config = dict(
    horizontal_flip=False,
    translate=0.06,
    text_encoder_width=256,
    grad_clip=5.0,
    final_lr_fraction=0.01,
)
Rows from block 4 of the image encoder of a small contrastive image-text model, named by matrix and row number. Rows with one number belong to one neuron. Each number is 128 + 32 x the weight over its row's rms, rounded and kept within 0 to 255. All counts start at 0. Numbers have three digits each.
After each neuron's rows are labels from the 100 images, of 14848, where the neuron reaches its highest value: "place" is the part of the image that holds the peak. Only what is clearly more common there than usual is listed. The data: rendered rooms with furniture. In brackets: how many of the 100.
# fc1: MLP up (encoder.blocks.4.mlp.fc1.weight, 1024x256), inputs 104-155
# fc2: MLP down (encoder.blocks.4.mlp.fc2.weight, 256x1024, transposed), outputs 104-155

fc1.686:118094160089127173143106149133054130086114156148112147090150151134120152063110191127133147134117117108068124139139144178062135109065137176166180133160134181
fc2.686:154116074120147109108102139172178088164085165084108152144126093149153108153173043168139132167133100167115060118129166065053137117138200101120086110220189131
place: bottom left (47)

fc1.490:110211169131108109116128099143148118137126139154075135148161131163129128117136148123147105156134108106103119051120079148103066128129139143112161164177174122
fc2.490:135083114093092196145171085142133104127113079158152112128114170170144131147157113144118128133117070137121134095126165141180151086134157182137184159165140151
place: top right (49)

fc1.443:127115108142138139086080183127092116112107114116169159090092101115110147112159141128137128118088155134125141145135175125185154131174197119119108095120181158
fc2.443:057134114128178120141074085114151118150108108194082080142155157171131118153119131180105136143077127103128129145098098146099127160123136119106117133110105135
place: top left (46)

fc1.602:134170109128119144120161127126168142058135157146160089102116103163175127188120176136151126148145129152155090116128128095098107172113126140134151085180132090
fc2.602:088030124160138120149133135125053128110170123131138144155114185137124193116125084096113125057159119103127127137071171142118105086130158120101125095170083154
place: centre (38); middle right (35)

fc1.107:159182195126168073136146080148096077157086135157149073170130134105164169154121094102095125135102080157124082179143123120117126089136144111164139105153105129
fc2.107:093119108121122072142071116162092175164094142115119152052149151157096136112151114055101094133148132128138120149158099134103165132105164167075091151021094185
place: centre (74)

fc1.747:152147157138126194177118134080155101122143128175164115128138076134159123137116130093094142179094150119111137130128175135077151238042101099121046245105157105
fc2.747:098084164112076059147124107149131095118123105113077147190126140129156120140140145146039169079133116118110131103127111115164146076148093113155188062140072125
place: centre (27)

fc1.559:125090154103154142129147138155111141110150106090196162154124124148123169149096123137090103192124163144127104112183133113150067098077110099102105149123149137
fc2.559:149099144133094097154202124108088098088165190145140123059166140184078094131135156085164061115107169174160164081147175105105152129104136131111132059085152168
place: bottom right (36)

fc1.537:112132134112143170098115118183121120137114140100151145107147137145204144101102105178139114204179111156132129137108089175090154182157140065123116127099065124
fc2.537:105087135120131138179169123106134126116219096126183066150135125101144098096130162115108093112111123113062107152160096159103141144169103129090115160169195106
place: top left (58)

fc1.569:120189130129152071082163110144098152092154135212107095109170099186170155115083134105150063119089123162104123111133082071072075118166090166119161155180142122
fc2.569:098114129129148119137082117145053127095131128110149133146121123132179149114101144122125120198132115143171201086162113118172066146138202145148061105121118134
place: bottom right (36)

fc1.556:070096086108125164125102131098111147123145141116111128073127076106177096215098107106085161087113140129106152088118130071149177167141141195108068134129118145
fc2.556:164164120121140130170142101113085152157149123206150076130122116160124172096175128115092125114116147066105102144125117141196109125120109121174162148091091142
place: top centre (25)

fc1.323:107112059136131105150128153159114100127180172156096133173153109109106085099126105084142119121117089180129167109169120150124102117128175082088102147179089095
fc2.323:155146122169161098135108145089115134102092140042135190088134151120146121045143147153127087163171088128115108147119150097147161147095117103184098157071145105
place: middle left (30)

fc1.248:104147081110212083090130159123145082148101141120139128101095096130086172085133079128070110062096142215141180149162211102131077110136102126139160158220061140
fc2.248:149140204159092104094161143182102126104169095156099142075128070165152146123137086119145150108106053030069154183111147119143119157131142151115067153148107197
place: top centre (29)

fc1.530:169150104130163146156122139132165109092130143153162170136173084143158100173147135133152109094091181151116060113098103110124130150108107119193087173036128114
fc2.530:188105153151136145078111127102063117161147075156123172107143099148121203095084120082125144122138116091097099148162132151096185080135255104127126135160083174
place: top centre (25)

fc1.439:093117169133100189130082166174075041161162093150155119124183151150171169163110115202102113161135111187085049114153142129111111129107102160070113127080171188
fc2.439:127141112102124132128083118133095155139119105151100145177038167161121125098135162134145113158140070191172202174128158136173113102088094149109073101211081063
place: centre (43); middle right (32)

fc1.620:108125125159134098118132122096087124087133110138176104106088086127188118146118100082130068111155084119182135091067125148141088168049147149143132092130124034
fc2.620:131144108104139142144120133172129190064092137117125206182117155138107139112174119183104147142118133111080102095164126173165207108189108107110104057159130168
place: bottom right (34)

fc1.637:098150162204180132120095121081127110141109126095136188139109105212120125141128105180148133123090149150090111142209168107164090139105148127149112138140165067
fc2.637:166134097035062136133149108150130127119109110137149159094106118056093171118103169067176133117187116068128120145093140140141142109128155173163150161125110071
place: top centre (42)

fc1.402:131071119148119142130122125100210089134093177130189093111141147212121137109199127186153140130117071145155110132175171117168109089184094073141094120153133131
fc2.402:085090123070129074119158147170084129168192119221103139143104075120101136097137126071153129111096135106168165120088045137131162113136113176144106148094102087
place: top left (75)

fc1.310:113109134089134158154110124065134106072155146108175150196111134173151148114174082128132129133128085095127200109161069154174011087059123125119053146145160147
fc2.310:110112136158144106169135106124112180146140104177061067071134141130153101130195143111152156107166100093173092077121204064169147136128141130180106077121147160
place: top left (82)

fc1.354:174149083083192166091190080150140113155125158095107133168082145133154160127146198115141077126108129147153074141138083165145102133110089132159147120155119184
fc2.354:071112183075147109125110135078108183089088106127147152126085135132126173078154124091159148099103111130155156119124151122157053130154098121137117115170121114
place: bottom right (41)

fc1.93:144198092066122149180166093146118098123119128140137070081123132201110146189122134192079167098132115125138158102128101115154089153087118116217191173136066096
fc2.93:112126147174137136140101093124138150098157130162149141108156138068115108102160084099161142102102178129124092115168089093141178112132084164155110171139113162
place: bottom left (72)

fc1.605:185106165085076121168117165095113171126155127098172065106096064100163177106114058114166120058123127120071102094113139160127134111093119074102138140200168170
fc2.605:135090134155155103097140067152156139148140130169130108152133119162112116120171164135161150136119123144151143107128128125116114137158144139117111093098089077
place: middle left (36); middle right (33)

fc1.749:092101155061175086165127126121061130138152106148121148192102145097144102104136183105148149156181167124115095112119103125170063190101146139077130110159201095
fc2.749:103088141184146159129092100099168077113162130077086137087132106138117163134103129195081103149181126114129122146159102111103112079097124125140097128059119141
place: top right (42)

fc1.430:118103209130143128139115144110111128106124058111168147126140159144046162088094104152190106133114111191145134134151117085102178085168158135146107101161160170
fc2.430:108099092089136168153112140140153126118144171068149125086160034129137085136142140093067112106132130057095152157108117164161130185138108155136167114127145097
place: centre (33); middle left (27)

fc1.459:081169131127181142088154121140109163130103185118112089087136114135118126083123205130112000139141155170096130152116149069143133116142163153142171122121146123
fc2.459:107165114133202118129074125166128084147158122130119113128104156116107093171151089136144038164195124104116135104063104173118134130127167058144161086097109081
place: middle left (76)

fc1.126:099090060103102139153118121108128120145137075056117135090080111129118070189081129105146121137135136116128053067161102141093079108194132139180133125122145146
fc2.126:139137177112149106089120106148166146098105096153141176146140137130121124156192133131069098140111142198087197117123124087164157090082168122204055106188124101
place: bottom left (44)

fc1.698:101125111124124099132085082134084116139140143196173132099142126114122151175079088185107130168134136128141125150167120134037150094087101079081083119076123148
fc2.698:073154125059093100090186167127079105131126159106188079126117112060152136126203132154167116144160197129168156178127123098131118136118117125114122223187185191
place: top left (95)

fc1.635:098104155112166157160168072127105186101115085147175099058141158138138092128172210149116126143196162077111085145131183155153134116054228169119092071106146105
fc2.635:147134149141117123054116125084123170105113178154112186122170102136128117180091114169114094110149106126148119134122084080121092146122188166101113193113105108
place: top centre (28)

fc1.144:136123152202118143145157112125121180132148179211184134107111138076148194105144121152169083113148110168097102189156118142091135102206122165160089135123151153
fc2.144:132178101133113101123161099110184176110090140081088083114114090129153099116104166141090105145157125121146127114081124116151075109127161088134120081145098109
place: middle right (46); centre (42)

fc1.519:121164115140122073105133131068126157142172124150193162110114051162113101154198076099116110154146101152129176071133143098139092086180141096133076103136114098
fc2.519:133159168169123120174100122147149089130127184128073094134090135177137098172135132171098172101163174145143141130066044135126141080153138119145116176096097134
place: top left (93)

fc1.652:156127155123174124137124117116157137053096132127151095167105147139075142083195169138160127136097135138132111143085134138131127147166107177104147144128112082
fc2.652:159126151140086098103126197142108144119125167114122170126171139138145181063130140115161131081160161151109151077129125123076102101173168082156140085101198190
place: middle right (27)

fc1.58:133187134110130069166114081142159144161144176147113141112107176077154118152117166106108119024120101119146132169113101128086135167149105095147082095150141096
fc2.58:115086165119196149084166142137096140117144047142086084114177087179156090140104121155114147127125162165134060090125111137160110077136114110141138127132121179
place: middle right (41); middle left (26)

fc1.145:121115166179084138138105137183101057118132157162129188145137121117152093193131070110152145112112124068113185115148117189104123124136176112097136114097169101
fc2.145:170165126060115186120122123060112137146089102103087149129111123128083134114168124102129126146132138145136126126121146076144118107124043088138150107131144119
place: top centre (47)

fc1.409:131147131090064111141112124084149121152164121193120170131115134162141194132072199056076088172134137133131108089145070108148114160090086137110091149100114127
fc2.409:127108149158177166139153118147104098077172090131106086159125142063115092166129088149158162076132101147093139114170182153075168136136127087128170163116122158
place: top right (71)

fc1.192:114098140113160132118118146234061079099148096183162118124105106137088169098125169195084121187097118165084137139086109117099124158118133105115105130081130143
fc2.192:162148105098110147109140128124156128098138102110074166056157150178123112171139128029175115101158175126132109115174148078114148109123163141119103109113110084
place: top right (40)

fc1.442:111170105107117114146132144158120149075123102123146149143161123091104176085113208141127086181121118140086148105090148114051179103106120185137144187217145114
fc2.442:121118116138118151098144142139120103104111117103127156170112129137125111108124108141105120074167158128150116092148105145239094162096081122192134083130139102
place: bottom left (38)

fc1.319:099126158105153078159087097108082097111150156112130154139148089140109160136097157114120179113163130168156158121148102128116141126129148116100088170156129109
fc2.319:099047152119099136109147115133150121118056155134163159102061137110113140173102166088092160178120110068088024054078109123171154122105106081159165130169065108
place: top left (39); top right (33)

fc1.647:211134122081111087127177127131096150194107099102144109170082145121123120188109093108094113112121129122119095137163119041053162161127132167088142160125175113
fc2.647:065052153166099103116111109085155134143156091123148143109118166167176146081196121104161142146147129082095142160137192132152131129155134140109121135138124169
place: centre (67)

fc1.616:111101154117122166111143090100047134128142082115180172174094118136132099075117083191091130134133090138145146126109066125110166065128154132192193129133113157
fc2.616:137128088116108099150145122137171131111111197139144153098100157144133153157119079110120147177167163090107132174168131140138167165151176109150096159143103156
place: centre (31); middle right (30)

fc1.674:132124087089176125109049120129149137160114157104155120066090120187128128112126139082099114096086090091159123094136098126134136149131153134105139071152129152
fc2.674:156150095218140133094154126146118106118127138168107096102144176118107109109165091160122110117170147142066125093131154140155096169097097158088093090145158070
place: top left (65)

fc1.132:062139124155102201154100167120119136075142120087126123088147111111127104164149111100091139148109130161051098109143127177148174160084150104161153113048110078
fc2.132:091117144096092146140091100132143167122156181190156158185072106123105127077172145133150122132086162110193111096097112114157111142143061133159153116148142204
place: bottom left (39)

fc1.331:159133118136171148143137155093173131104110138114142142095159133129117128122126088118121201097102165143136171101118184125123104205091173138104141160090166152
fc2.331:147110176116153066118118137128092120085148109079091173114091154107115119089074126127137080152180110174142093099152131102086170094136155150040131102143136159
place: middle left (44); top left (43)

fc1.582:113120141143176136164133133138065088070096169116023129114092130122144131139114094113074116174118110141126118129087094107093137152072118125142050124089160120
fc2.582:154118093085097129057139134072126042108083131146180107118168053196127095114205172128164122166097154188127125128189140109134108137168139110101175128138131125
place: centre (36)